Rows from block 4 of the text encoder, named by matrix and row number. Rows with one number belong to one attention dimension. Each number is 128 + 32 x the weight over its row's rms, rounded and kept within 0 to 255. All counts start at 0.
# v: attention value (text_encoder.blocks.4.attn.v.weight, 384x384), inputs 77-153
# proj: attention output (text_encoder.blocks.4.attn.proj.weight, 384x384, transposed), outputs 77-153
v.268 [167 102 156  83 124 100 133 143  98 124  96  98 153 136 158 109 146 121 131 137  87 125  97 150 126 210  79 119 159 127 167 164 167 113 127 153 181 125 101 133 150 138 140 172 106 113 126 131 117 145  54 113 151  70 156 140 105 138 115 121 161  91 143 155 139 141 158 101 130 112 186 208 145 163 165 164 155]
v.269 [124 121  87  95  97  88 158 150 141 129 164 142 149 107 180 142 123 187 136 109 142  69 144 116 135 124 152 134 156 148 129 169 145 126 126 124 132  97  82 124  99 182 102  69 138 180 104  97 105 131  99 173 117  78  97 169 106 149 142 116 132  99  88  87 208 129 126 150 118 125 112  94 143 169 132  69 133]
v.270 [148 117 163 102 163 147 179 169 160 163 132 152 155 153 127 157 151  62 124 144 157  35 137 133 153 159 161 133 119 154 135 103 134 189 104 160 133 188 133  74  87 108 118 102 110  67 105 132 119 123 117 202  74 153 144 105 154  93  77 116  68 102  89 154 127 143 135 131 104 117  69 151 101 125 171 107 127]
v.271 [153 124 116 118 190 139 111 105  92  97 127  93  96 128 155  75 148 100 114 138  82 182 101 141 134 119 102 184 110 105 127  93 136 148 109  82 126 123 102 131  66 150 115 152 102 160  97  87 107 148 150 178 159 127 124 139 165 129 141 104  89  44 203 188 163  66 124 118 123 131 199 158 171 125  93 161 177]
v.272 [138 128 194  94 109 135 126 123 149 123 185 144 148  77 145 127 192 128 100 141 109 100 166 178 115 138  67 113 171  96 131 126 194 106 160 182 178 184 126 164 185  83 128  56  85 163 171 133 137 104 157 162 147 109 107  97 186 116 142 142  67  52 151 145 129 120 169 114 114 134 130 145 111 147 155 162 119]
v.273 [183 137  70  52 127 135 153 162 120  87 105 109 131 147 136  74  87 168 141 154 190 149 155 153 109 126 126 133 168  62  83  62 171 162 141 158 146 130 159  75 176 109 111 111 135 142 103 144 116  96  83 154 155 102 112 103 118 125 176 167 139 153 114 121 116 183  94  72  61 107 135 164 142 118 107  93 128]
v.274 [127  75 201 109 103 119 153 156 156 108  69  52 125 111  98 101 212 132  99  83 171  94 127 186 157 162 112 121 126 126 145 126 143 143 166 154 140 123 106  36 165 123 121 123 177 124 150 140 122 106 133 105 121 124 142 155 161 160 115 171  92  93 141 125 197 101  93  99 112 167 174  75 138 177 112 197 175]
v.275 [ 95 137 167 115 141 100  89 106 121 134  88 139 196 201 109 133 124 122 135 115 135 144 114 143 132 139 131 101 134 116 116 159  81 123 121  94 117 144  53 125 104 122 178  78  82 145 160 130 144 158 112  71 117 149  81 134 107 117 113 206  89 126  65 117 119  90 133 144 122 181  64 182 163  92  93 136 140]
v.276 [129 168  98 171 184 159 132 146 126  94 113  60 117 170 131 108 144 156 154 141 163 156  85 107 167 119 142 167 165 205 134 158  86 103 108  97 133 138 172 165  84 145 112 133 109 144 161 114 100  99 164 135 112 150 131 113 143  79 139 148 136 126  80 155 101 170 136 145 119 180  92 146 119 127  84 127 137]
v.277 [132 116 152 126 183  69 121 145 178 140 128 125 125 135 129 135 210 129  48 138 137 133 133 121 152  97  99 157 123 167 110 140 100  89 144 150 113  94 146 142 156 129 139 156 135 114 166 146 183 149 150 143 115  98 147 159 135 114  63  78 139 123 104 150 205 125 136 122 134 122 129 142 149  85 101 119 123]
v.278 [150 141 129  85 129 124 177 132  80 126  54 131 114 120 158  79  65 156 167 123 145 101 128 151 163  93  93 115  91 139 121 106 139 125 160  42  58  82 162 193  57  73 125 154 150 124 165 155  76 183  96 162 105  99  83 144 121 107 137 132  74 129 104  90 115  57 120 101 135 110 142 171 161 154 179 130 171]
v.279 [154 122 154  82 111 122 116 109 188 110 156 119 194 156 118 125 150 142  88 153 144 133 132 123  88 136  63 120 195 155 126 154 126 133  83 126 112 133 158  88 128 177  82 143 215 115 122 130 185 147 145 119 196 125 126 156  95 163 150 127 146 148 121 105 207 113 195 124 155 164 134 126  84 135 142 116 128]
v.280 [137 119 144 130 168 120  96 133 154 156 101  93  69  80  52  96 111 120 143 149 144 102 140 156 141 117 118 163  77 115 174 129 115 161 140 157 128 153 102 187 134 141 117 103  98 137 170  89 147 213  81 137 128 124  94 178 187 139 205  83 162 124 179 191 175 144 119 106 146 159 148 133  84 181 117  85  95]
v.281 [130 137 123 150  79 143 140 145 163 103 138  59 156 128  37 102 147 104  79 126  82 177 127 155 149 168 119 137  90  64 207  71  98  89 128 131 106 121 110 161 105 183 141 136 131 152 149 107 125 111 135 104 111  88 114 116  89 112 119 183 148 179 133 152 116  85 157 110 131 117 136 130 168  89 136 170  92]
v.282 [157 131 127 121 106 100 150 130 124 136  88  66 117 162 122 118 115 156 209 122 101 169 160 103  88 114 152  98 167 143  96 170 102  94 113 152 124  84 151 163 143 127  78 107 160 104 104 138 178 200 128 163 130 169  78 179 106 126 110 140 179  84 101 100 140 129 148 135 122 141  71  99 113 154 128 133  95]
v.283 [ 91 160 154 105 136 108 200 109  77  77 123 149  96 111 109 125 178  97 132  53 108  99 101  94 125 100 117 116  76  95 107 130 161 105 103  74 176 128 138 128 122 119 102 106 129 123 158 117 145  80 150 175 110  96  76 110 111 178 148  98 106 172 107 137 147 113 139 164 123 132 133 177 150 156  95 142  83]
v.284 [110  78 168 119 116 140 103 122 137  95 150 143 200 205 108 112  94 101 139 154 184 135 157 115 150  84 131 133 119 109 101 108 178  64 138 162 184 139 129 105 155 117  83  88 107 124 137 122  83 141  64 107  94 130 143  97  93 152 143 100 146 114  98  60 109 148 133 118 101 143 141 104 168 182 137 103 158]
v.285 [136  69 138 246 113 126 149 165 132 146 150 123 106 103 144 130 141 132  76 147 102 147 118 120  97 107 116 171 161 194 100 128 133 123 170 123 111 144  89 177  96 134 147 183 137 110 175  90 125 154 152 119 165 133 116 180 110 114 181 184  85 123 160  97  95  90 114  95  98  98 127 115 108  88 101 181 147]
v.286 [136 165 140 143  98 155 123 136  76 152  49 120 136 138 144  67 160  96 112 148 179  94 101  95 123 144 142 111  93  73 127  86 130 143 178 123 132 156 144 136 151  97 149  84 151  84 149 118 113 134 124 115 178 131  83  74 107 117 103 182  71 132 147 137  95 112 152 114  89  63  99 125 107 138 125 117 154]
v.287 [157 132  58  97 163  89 107  96 127 137 174 126  87 169 139 161 166 132 151 117 123 109  73  97 149 134 137 112 162 160 179 129 173 159 135 207  86 141  84 138  94 104  99 164 116 112 124 110 158 158 123 125 133 116 135 141 109 138 181  72 154 121 128 111 125 165 123 117  78 168 161 150 200 119 124 112  91]
v.288 [156 103 149 162 172  80 125 104 144 119 111 123 194 118  70  99 152 133 162 127 101 167 114 180  86 130 185 105  84  82 113 122 172 172 117 138 126 134 101  97 178 117 104  72 143  67  69 118 156 119 147 109 119 118 165 143 116 105  99  86 131 195 112 167 121  98 106  89 111  94 133 106 136 120  67 156 140]
v.289 [ 96 104  86 120 114 156 137 169 144 129 165 100 165 153 161 184 115 118 180 119  99 147 168  66 145 111 113  89 119 117 101 118  76 137  78 126 132 125 122 147 140  94 108 189 145 121 121  91 174 151 139 106 186 122  84 106 108 102 112 125 121 153 146 107 172 123 134  90  83 113 145 111 154 104 101 110 144]
v.290 [175 185 197 120 114 167  99 120 145  65  79 141 135 173 108 117 170  99 128  92 124  81 118 173  99 145 128 150 113 147  77  87 138  12 163 137 122 123 130  65 131 128 136 169  75 151 132 123 169 139  97  98  89 148  41 217 127  99 120 143  75  85 110 118 131 131 195 105  98 114 115  96  79 128 135 146 134]
v.291 [ 80 135 123 143  86 130 192 158 121 138 161 117 179 108 154 127 142 130  95 154  92 131 138 134 129 104 123  93 159 213 110  90  99 125 134  75 130 203 176 136 178 136 126 157 167 142 122 139  15  60 154 137 116  72 127 103 131 154 107  87 160  59 102 142 137  33  70 110 178 120 139 140 112 158 155 120 175]
v.292 [ 86 148 116  91 155 156 167 139 132 168 134 155 155 144 104 108  92  79 109  81 126  97  95  89 116 153 143  50  60 115 140  76  96 122  66 131 161 184 140 112  82 101 169 146  89 102 144 152 151  87 107 157 109 138  68  82 118  92 156 159  83 144 139 139 127  88 163 101  88 110 137 111 161 106 115 133 145]
v.293 [141 123 178 162 104 141 126 130  41 100 123 107 161 107 136 147 139 107  98 112 198 110  90 134 125 141 132  97 120 169  85 137 117 111 173  91 128 121 101 144  43 150 133 136 124 158 184 118 125  93 140 151 136 172 171 116 150 124 105 142 103  84 129 137 129 114 160 181  87 130 177 186 161 179  97 139 163]
v.294 [129 129 117 153 102  99  78 151 157 145 164 148 143 102  98 117 133 114  71 154  93 138 175 172  94 164 120 109 188 144  94 129 144 134 112 123 122 107 125 178  91 122 136 127 103 157 102 103 117 102  96 130 168 111  65  95 132  97 160 169  97 143 149 117 160 173 115 181 107 154 112  78 133  94 159 115  42]
v.295 [125 184  94  81 167 135 131  81 139 115 150 123 153 168 203 139 171 175  63 164 137 102 132 133 134 123 137  99 103 129  95  75 144  63  91 105 129 151 148 125 105 123 128 127 114 191 219  93 123 134  81 199 117  69 111  47 137 128 218 129  91 157 102 132 111 103 145 198 121 109 116 131 153 147 127 133  71]
v.296 [121 144 136  92 138 116 128 127 114 116 172 157  90 158 139 146 120 128 145  88 126 136  68 112 164 174 132 165 180 190 158 134 144 110 114 161 120 112 163 104 152 110 152  99 137 139 123 143 144 120 115 109 159 109 112  75 124 119 178  90 147 115 132 104 137  85 141 105 148 131 132 170 164  70  90  82  93]
v.297 [ 98 122 124 184  99 157 133  89  95  92 114 190 136 123 159 208  84  75 152  96 125 117 136 141 112  93 143 176  77 107 163 124 244 172 163 127 153 128 120 182  75  84 180  75 101 151 191 170 102 159 154 117  89  84 133  53 108 141  91 159  89 178  95  92 156  84 149 158 101  95  99 162 122 119 156 107  87]
v.298 [117 128  91 206  94 139  52 144 113 117 139 200 101 168 115 108 102  76  90 116  82 129 136 123 126 223 121 144 151 190 135 103 127 118 124 160 126 158 111 130  72  96 133 114  69 153 169 154 152 108 103 158 102  95 152 147 168 132  89 142 189 118  99 116  79 145 134 185 142 114 145 133 168 120  92 140 154]
v.299 [ 80  71 131 102 106 176  87 174 108 151 130 184 141 118 115 156 151 105 178  64 155 110 173  98 150 161  95  99 191 122 103  99 143  77 174 146 131 149 104 127  87 163 117 132 108 115 160 156 140 127 140 127 134 127 161 105  74 172 154 176 135 144  80  53 131 175 133 195  97 120  70 118 136  64  77 156 137]
v.300 [126 148 124 118  90 116 123 115 193 132 106 143  79  97 158 116 126 138 132 150  95 167 114 128 169 155  99 126 183 180 162 132 112  99 141 110  73 134 118 176  91 127 126 128 135 114 120 119 119 170 114 153 118 147  96 120 131 168 171 175 160 164 176 129 114 112 144 145 123 105 102 103 131 172 124 105  90]
v.301 [155 125 123 166  61 133  90  67 153 147 117 143 157 196  91  74 169 150 120 114 184 114 162  63 179 135  91 126 114 151  45 153 100 159 144 174 139  90  75 154  79 160 110 140 183 108 131 186 126 135  90 112 186 132  93 133  81 133 121 102 113  98 159 100 131 146 117  84 133 116 144 127  89 110 148 106 123]
v.302 [ 88 169  81  90 114 200 111  96  93 154 133 145 181 110 164  89 131 105 225 150 150  66  90 135 150 182 143 141 108  82 135 138  77 147  50  89 133 150 138  96 137 118 158 129 103 125  92 165  62 108 158 162 167 125 125 171 116 148 123 158 124 132 131 117 173 126 145  94  84 150 129  37 148  93 130  96 125]
v.303 [140 134 184 112 179  75 138 164  84 174 167  72 199 130 114 116 160 156 178 113 169 163  97  87  99 173 184 171  64  69 117 167 146 152 103 112 152 152  93 116 132  93  95 138 135 180 102 171 104  74 178 108 157 145 170 110 155 122 145 156 167 169 110 149  96 175 160 178 134 115 106 107 173 119 123 157 160]
v.304 [137 108 142 160 129 202  99 154 145 134 131 116  82 153 115 147  69  98 115 153  96 128  92 120 138 102  76 120 118 128 105 131 156 164 129 105 147 112 115 127 109 100 133 131 125 160 189 139 105  91 199 120 202 109 197 123 159  76  95 180 118 149  75 170 137 171 195 157 151 105 197  92 116  93 147 111 169]
v.305 [214 163 152  52  53 132 114 125 117 149 107 147  63 127 115 114 113 141 145 156  67 159 146 193 146  80 135 130  82 163 111 132 160 150 144 133 129  89 152 137 161 130 146 192 157 150 107  98 148 135 128  80 111 101 200 125 200 156 179 163 175 160 182  68 161 112 109 138 104 141  79 136 119 120 150 110 188]
v.306 [ 97 148 118 147  98  74 150  98 188 136 121 192 126 131 124 119 108 123  87  84 111 134  98 136 155 154 184 176 148 199 156 198 124 140 110 127 121  86 131 111 117 194 120 112 139 132 123 162  97 125 172  83  84 199 174 130 123 151  98 150 175 143 199  89 149 159 123 145 203 147 131 164 123 103 102 112  70]
v.307 [165 137  81 169 112 185 134 102 130 122 113  77  90  96 128 182 131 172  31 144 141 124 163 184 137 138  93  86  96 132  94 167 107 147 122 170 148  86 115 113 166 140  84 104 117 172 124  98 175 109  65 136 125  94 163 113 126  96 141 124 138 131 121 169 121 116 146 139 106  77  72 132 148 155 185 151 153]
v.308 [ 98 160  87  65 109 120 112  91  68 132 169 170 132 134 160 174 159  96 139 119 127  99 110 101 131 162  66  90  89 112 158  71 126 118 119 105 111 154 164 118 144 162 121 163 105 145 136  75 137  86 132 129 104 207 142 127 124 128 129 125 138 113 129 177 161 103  68 150 151 136 121 184 203 137 125 122 118]
v.309 [126 166 118 132 132 139 160 135 142 132 145 166 167 228 123  80 117 154 123 122 138  97 107 174 144 144 103 154 179  60  96 150 138 135 100 133 126 128 123  95  87 103 172 137 128 112 110 125  99 153  69 140 136 132  81  93  72 109 114  65 127 123 161 128 166 132 156 131  42  83 126 128  38 170 114 113 154]
v.310 [142  65 158 179 155  40 135 101 149  92  56 143 123 151 106 184  66 112 103 179 129 130 123 132 190 174 194 139 108 148 148 102 119 105 157 107 194 112 169 133 113 157 138 119 117 121 128  80 140 136 164 146  69 125 120 101 106 151 173  90 123 140 107 138 162 187 205 144 146 197  79 135 135 115 172 128 159]
v.311 [166 118 168 159 106 121 169 180  70 126 130  84 141  74 207 112 156 135 129 118 144 133  56 131 116 116 124 102 132 156 140 147 102 129 152 110 138 161 147 103  96 103 133 117 174 101 107 108 189 133 100 149 159 122 126 146  78 110 123 157  36 143 177  51 111 112 103  87 128 131 163  75  91  79 242 180 139]
proj.268 [123 150 106  98  99 132 131  74 147 154 149 127 197  70 112  80 149 164 153  84 160 136 213 195 136 124 139 178  72  77 157 107 107  96 138 134 156 179 128 160 165 158 120 133 145 178 123 142  62  97 160  66  91 139 131 108 115 181 109  66  83 147 140  88 112 139  95 149 131  79 106 169 118 117 108 191 133]
proj.269 [132 134 108 123 167 162 110 170  74 134 115  76 100 224  78  98 166 101  67  55 158 132 133 152 131 155 109 109 140 154 180 159 140 108 172 104 161 152  93 151 175 123 125 129  64 101 111 100 134 156 106  99 141 111 160 146 120 140  93  85 119 153 107 148 102  92 145  84 120 104 118 129  94 151  99  65  90]
proj.270 [122  74 143 110 146 100 139 132  68  76 119 117  77 174 106 187  92 145 119  94 129  75 111  97  77 109 112 157 157 119 114 134 140  97 140 130 150  38 124 121 138 150  91 126 130 142 141 174 116 128 115 112 179  69  96 153 174 183 158 111  86 155 113 117  81  69 137 113 137 175 125  91 160  89 152 155  64]
proj.271 [112 121 131 159  73 137  54 178 133  85  93 165 119 149  88 141 135 164 188 137  85 217 172 150 122 106 192 118  92 116 102 155 126 174 122 140 138 131 102 149 148 126 124 158 154 124 125 125 113  86 122 120 120 160 164 200 132 136 149 155 140  64 102 154 131 153 143 142 152  87 139 188  94 118 153 157 146]
proj.272 [141 121  93 100  76 143 119 143 185 113 146 145 109 157 139  99 125  90 146 144 140 108 154 156 105 158 117 122 166 154  87 112  91 184 168 193 178  97 147 165 107 142 114 103  87 139 168 122 125 163  91 171  99 116  53 123 137 112  78 178 167 189 144 174 124  92 106  85 109 144 155 137  96  98 114  88 110]
proj.273 [168 105 166 131 147 155 105 100 189 137 100 188 179 162 125 119 128  88 127 103 167 148 161 128 180 121 163 175 128 176 159 152  99 100 169  89 135 119 141 168  87 128 158 129 192 136 123 134 133 161  85  88 168 107 126 169 131 103 158  71 162 117 110 141 139 115  89 117 103 175  72 140 108 107 134 106 132]
proj.274 [164 120  65 151 169 147 107 109 115  90  98 130 163 131 141 109 125 128 120 171  99 192 194 163  87 141 140 141 129 181 141 146 105 100 159 131  92 101  55 169  91 105 106 177 124 158  25 123  93 159 122 125 169 120 146 108  70 150 181  89 146 102 106 116 110 123 105  64  86 141 117 142 101 136 176 104 158]
proj.275 [107  89 148  93 139 168  76 124  76  79 154 123  64 135  85 132 158 124  84 139  76 100  90 157 111 157 110 155 119 202 169 115 143 124 152 185 134 162 197 159 107 137 163 132 127 166 111 141 189  66 128 145 143 139 108 143  89  78 114  43  78 102 140  98 109 153 143 118 123 112 139 100 123 114 134 159 133]
proj.276 [104 107 194 137 174  91 180 111 107 107 136  91 135 118 166 143 169 131  69 134 116 110 120 165 109 103 121  82 127 111  93 141 163 108 146  99 126 140 152  90  68 107  86 140 171 168 174  77 151 129 123 146 151  78 124  94 122 136 151 136 103 121 175  88 159 120 142 117 106 110 113 111 232 100 167 133 107]
proj.277 [132 135 154  89 156 140  86 114 132 115  99 136 136  64 147  99 157 146 150 136 108 111 122 146 141 166 158 125  91 136 149 105 109  90 127 150  92 139 147 131 128  98 121  70 108 143 136 132 125  88 107 135  94  72 120 146 105 136 121  94  92  96 134 118  96 131 135 137 149 122 116  82 123 120  49 182 139]
proj.278 [117  92  98 125 117 177 109 106 116 124 116 135 148 158 159 134 140  89 132  98  78 134 176  54 129 169 153 127 142 126 150 148  97 119 137 157 139 100 154 123 180 103 125 106 107 123  85 128 116 111 125 125 122 158 158 170 108 146  93 122 147 133 161 166 107 151 111 107 141  62 137 162 122 180  65 154  87]
proj.279 [116 100 141 138 138 137  95 132  97 120 106 153 175  62 144  87 133 188 127 121 186 139 124 156 175 133  95 117 126 138 113 111 142 136 153 142 147 143  62 153  59 111 122 155  95 164 109 128 131 108 117 128  62 112 133 182 132  82  76  95 164 121 198 150 110  98 117  89 143 111 109 111 165 121 153 150 148]
proj.280 [211 173 157  91 133 115 149 157 169 102 206 145 139 140 167  99 107  74 144 117  48  89 144 126 137 160 119 130 113 101  31 155 150 123 149 104 157 191 121  83 122 120 126  84 127 166 172 128 151  74 131 185 109 129 133 151 133 162 119 131 145 128 119 114  74 158 169 153 128 162 140 124 141 149 120 146 117]
proj.281 [137  99 101  99 146 187 128 126  80 118 110 159 194 135 153  90  81 138 143 151 124  93 117 150 109 152 159 164 174 111 155 130 116 217 110 141 143 165 114 102 152  99 123 154 125  99 112 144  94 103 155 165 104  80 110 143  73 168 143  96  94  91 142 164 134 130 125 136 104 122 116 114 136  90  66 140 146]
proj.282 [171  83 120 161  99 120  73 144 109 154 128 118 143 101 164 142 120  91  82  88 137 117 151 113 135  95  71  75  98 108 133  81 104 172  91 109 141 175 159 144 146 163 127  84  92 170  73  67 116 104 127 160 188  86 136 131 117 153 184 134  57 161 142 147 111 127 189 114 110 115  56 138 171  96  76 134 143]
proj.283 [117 170 175 138 127 170 114 199 114 163 140 154 127 132 108 151 111 170 100 156  93 119 141 178 117 149 168 151 149 188 194 133  79 190 123  99 107 135 112 145 108 132 119 124 118 166 123 178 168 143 118 177 146 149  70 119 162 110 123 104  79 146 152 130  98 157 135 102 161 155 121 100  92 128 175 134 136]
proj.284 [153 150  85 154 168 143 138  99 139 170 100 125 188 184 147 170 148 105 137 138 213 143 113 122 152 157 182 146 121 152 143 169 113 145 129 111  80 147 133 113 123 126 141 194 113 156  67 118 132  94 110 137 116 110 123 113 144 143 105 143 136 204 108 117 160 132  93 190 137  62  73 143  79 101 122  97  70]
proj.285 [130 148 131 102 108 145 107 159 129 117  72 130 121 142 120 168 134 106 126 181 117 156 159 171 102  98 117  87 145 134 194 179  77 121 114 124 109 122 130 128 156 125 148 142 149 136 140 126 171  82 162 140 136 128 151 110  97 117 126 146 106 103 147 155 132  87 198  53 164 107 161 145 120  99  98 100 132]
proj.286 [ 90 114 166 173 113 169 156  96 126 114 104 121 134 155 114 154 117  92 135 109 146 127 147  88 153 121  65 117 144 190  98 122 110 144  91 140 122 105 162  73 118 143 156  99 151 150  85 187  92  87 115 103  76 106 139 154 141 157 129  83 182  95 135 170 102 111 200 123 122  94 124 150 105  86 120 226  77]
proj.287 [145 177 153 112  76 117 175 106 149 174 140 121 131  86 144 100 115 110 122 197 143 151 148 140 143 141 186 111 106 105  85  78 102  51  96 119 188  94 104 172 152 128  86 163 128  93 131 136 122  99 100 147  59 133 110  94 175 166  75 127 139 228 204  81 109 102 144 116 134  92  81  59  82  93 139 128 152]
proj.288 [136  67  97  88 113 133 147 188 143 124 141 136 126  72 142 123 124 166  93 130 122 116 126 111 119 127  75 119 144 101  90 103 113 121 148 153 133  76 117 130 124 131 107 161 111 114 111 150 139 110 111 145 128  75 111 167 103 164 148 133 119 108 107 153 128 119 133 146  94  81 116 105  96  85 201 196 126]
proj.289 [151 112 166 151 128 118 140  92 100 151 106 171 120 138  97  70 137 102  63  87 142  93 130 111 129 125 126 102 121 106 146  68 180 150 157  55 149  71 102 146 152 166 140 121 107 142 102 121 147  68  96  99 125 197 141  76 154  89 186 102 118 171 103 127 141  96 151 143 110 164 168 180 105 160 104 107 123]
proj.290 [113 112 111 123 140 133 167 173 102 137  96 109 161 131 104 130 126 123 111 121  68 131 131 149 105 133 119 104  68 123 202 124 113 105  89 125 153 118 135 163 122 130  84  53 168  77 110 163 159 129 144 112 180 112 150 136 128 163 114 140 137 141 153 104 174 145 100 147 107 150 163 162 192 140 122  46 127]
proj.291 [ 83 123 103 130 144 161 113 154 135 170 152  84  71 157 148 135 162 136 147 153 105 138 149 156  57 107 117 135  62 113 126 156 144 103  91 122 142 102  96 137  69 108 117 101 135 130  95 151 191 136 147 195 137 140 170  95 139 113 157 159 138  89  97 103 148 177 162 163 126 118 154 159 140 117 129 143 171]
proj.292 [ 86 100 136 145 173 174 108 127 120 118 139  91  65 170 122 127 101 139 134  97 148 121 119  76 129  65 149  98 171 189 125 150 133 142 150  97  50 129 117 118 184 141 154 142  99  95  95 142  94 118 137 132 166 150 146 184 103 134  99  97 150  92 121 124 131 131  86 149 108 134 139 101  52 166 148 147 102]
proj.293 [109 101 140 179 162 127 139 122  94 122 140 137 134 165 110 136  71 146 139  74 111 169 153 146 149 135 111  94 107 145 167 159 150  84 152 149 171  99 195 158 119 137 144 134 165 116  98  75 109 163  89 122 145 108 174 143 119 145 128  98 132 120 100  73 183 156  74  84 142 134 154  96 141 137 159 153 106]
proj.294 [133  72  99 127  86 160 100 130 161 176  98  91 114 164 150 141 194 125 111 128 153 129  13 116 116 178 112  85 142 147 162 109  94 155 133 116 136 137 112 110 104 162 105 127 106 131 170 204 147  80 139 125 147 130  68 149  75  98 109 176 124 117 155  71  77 107 129 134  47 150  78  98  92 107 119 133 117]
proj.295 [142 112 159 166 107 190 212 106  84 158 105  94 101 147 127 114 139 114 141 102 142  99 154 151 120 141 122 105  75 163 123 138 126 191  93 139 137 107 173 116 160 150 108 113 150 116 134  95  88 108 120 126 134 162 116 190 152 138 103 109 102  75 127 195 126 135 139 124 183 144 139 140  55 110 146 192 155]
proj.296 [127 162 116 144 130  80 131 144 148 149 108  72  82 156 103 131 176 150 196 108  93 124 125  51 123 133 107  90  88 148 113 102 177 113 108 125 168 161 163 175 121 144  90 131 132 114 166  97 137 106 108 136 111 137  86 107 155 166  80 125 110 122 148  94 123 121  97 177 132 142 121 154 137 121 152 127 154]
proj.297 [156 131 138  86  74 107 136 120 116 169 191 142 154 108 112 107 127 159 111 139 130 106 123 119 163 191  75 168 147  52 141 156 154 156 136 128 129 129  62 138 192 168 145 165 149 107 111 116 110  89 125 149 155 107  79 118 152  74 157 107 110 145 133 149 180 110 122  82 105 191 143 161  71  89 196 152 134]
proj.298 [ 75 165 169 141 163 133 165  67  93 151 152 112 148 175 159  99 108 155 141 125 162 132  72 191 141 101 152 150 110 134 129 114 164 147  73 123 125 130  91  80 144 119 141 105 104  86 116 138  97 178 165  93 169 141 126 128 152 120 136 173 125 117 102  68 122 178  86 192 153 160 106 127 144  94 100 150 144]
proj.299 [172 151 214 101 111  89 166 107 166 179 131 104  91 150  85 148 123 123  99 137  63 156  69 128 148  97 158 159 111 119 162 171 138 164  66 122 150 104 123 150 192 132 153 110 122 155 138 160 110 148 122 105 151  69 178 191 158 100 106 111  99 184 132 147 138 127 105 126  93  97 105 113 146 189 132 129  89]
proj.300 [122 140 155 135 138 101  85 190 154 108 153 104 109  94 153  83 101 149 113 142 150 185  81 103 180 152 126 102 125  90  93 146  79  95 132 154 148 163 106 115 161 110 177  82 108  86 134  83 135  69 160 171 150  87 125 117 160  77 145 131  90 152 140 140 114  49 137 190 115  78 102 146 214 112 171 100 114]
proj.301 [107 146 147 159 135 123 138  90  75 114 101 164  93 131 179 143 139 103 104 133 154  88  44 109 134  56 149 167 116  78 162 131 142 119  97 116 154 155 128 125 214 151 119 127 140 133 144  68  91 116  86 128  59  83 131  95  92 107  71 150 123 158 127 124 102 143  93 135  92 208  88 177 132 131 133 130  63]
proj.302 [101 102 142 130 115 101 148 123  81 119 131 127 189 171  84 147 143 104  72  76 118 178 142 162 167 111 122  97 151 115 153 100 161 142 186 123  98 144 172 150 109 114 119 169 130 129 191 119 165 145 104 126 155 114 120 174  96 106 120 174 101  70 152 155 109 150  55 143 129 125  91 120 105 178 125 134 134]
proj.303 [129 105 166 105 143 114 136 137 115 119 108  96 108 131 127 161 152 123 178 153  85  99  73 160 126 172 131 150 144 132 114  44 158 158 159 125  84 146  84  96 133 174  54 119 139 126 112 159 146 217 121 203 151 124  74 143 186  96 172  85 131 153  73 122 154 110  99 108  91 119 145 143  97  91 150 140  71]
proj.304 [150 119 165  58 156  86 197  79  96 113 139 118 134 110 142 104 112 120  89 157 117 174  49  99 144  89 143 130 174 107 122 125  54 127  94 108 116 153 173  90 132 161 105 118 169  91 116 145 170 128  78 139  54 111  94 145 110 149 180  70 123 152 146  99 133 111 125 138 102 175  83 216 127 174 141 118 110]
proj.305 [165 131  45 143 101 128 189  91 143 142 199 142 162 126 124 131 164 127  77 164 123 117 144 132 119 184 113 160 157 107 119  91 131 172 106 143 114 109 103 151 142  35 104 145 138 161 131 143 106 118 104 148 122 185 139 157  93 168 133 104  88 115 169 108 108  77 138 146 140 135 108  77 150 171 112 142  57]
proj.306 [113 209 125 152  96 106  75 138 152 116 156 108 156  97 125  35 109 129 139  68 109 188 141 108 121 146 169 158  81 107 145 135 185 127 124 169 141 130  81 144 168 180 144 134 104 128 143 105 111 148 168  58 143 137 132 137  45  85 106 163 118  99 166 138  93 168 166 142 154 118 147 130 153 102 138 120 146]
proj.307 [115 148 116 160 123 164 136 146 118  63 115 172  87 131 151 102 166 105  84 123 177 151 103 176 101 154 101 107 105 123 148 111 169  74 124 105 145 133 148 127  19 131 150 135 157 167 136 122  80 145 159 155  87 148 126 124 162 127 102 132 131 137 167 121 123 159 169 142  96 121 134 108 184 140 132  90 112]
proj.308 [206 165  88 194 119 130 137  86 139 128 127 120 134 137  92 105  91 141 182 104 177 135  93 158 120 104 132 104 149 175 159 152 121 124 108 106 112 107 102 215 164 122 139  90 147 143 142 109 143 128 136 111 107 156 114 132  97 120  97  91 107 128 186 165 108 163  78 142 166 116 135 168 114 171 129 113  61]
proj.309 [109 134 111 142 137 124 159 146 164 101  65  91 187 169 153 173  96 125 134 159 150 174 136  62 103 101 130 104 135 203 173 179 217  71 106 142 137 116 107 164 141 141 106  85 138 102 170  36 128 140 133 167 103 135 134 103 175 165 163 171 170 131  99 121  96 121  73 127  97 180 158  89 167 124 152 134 118]
proj.310 [108 144 162 110 125 120 186 160 100 103 129  98 129  91 143  90 149 170 106  61 145 107 156  81 115 119 124 182 131  88  98 170 145 106  91 119 104 164 120 126 167  84 121  70 160  88 108 108 114 106  84 146 151 124 114 133 199 142 146 172 156  90 128 136 105 144 159 122 108 110 164 123 150  90 136 120  82]
proj.311 [116 145 130 132 106 155 166  95 139  95 110 105 142 159 111 100  63 160 100 162 129 151 109 137 104 126 119 135 150  78 103 158 129  99 106 159 128 126 149 155 155 146  98  93 104 166 144 164  32 131 137 161 104 143 170 125 118 127  90 126 159 116  79 145 145  88 134  80 153 119  67  82 190 159 124 137  80]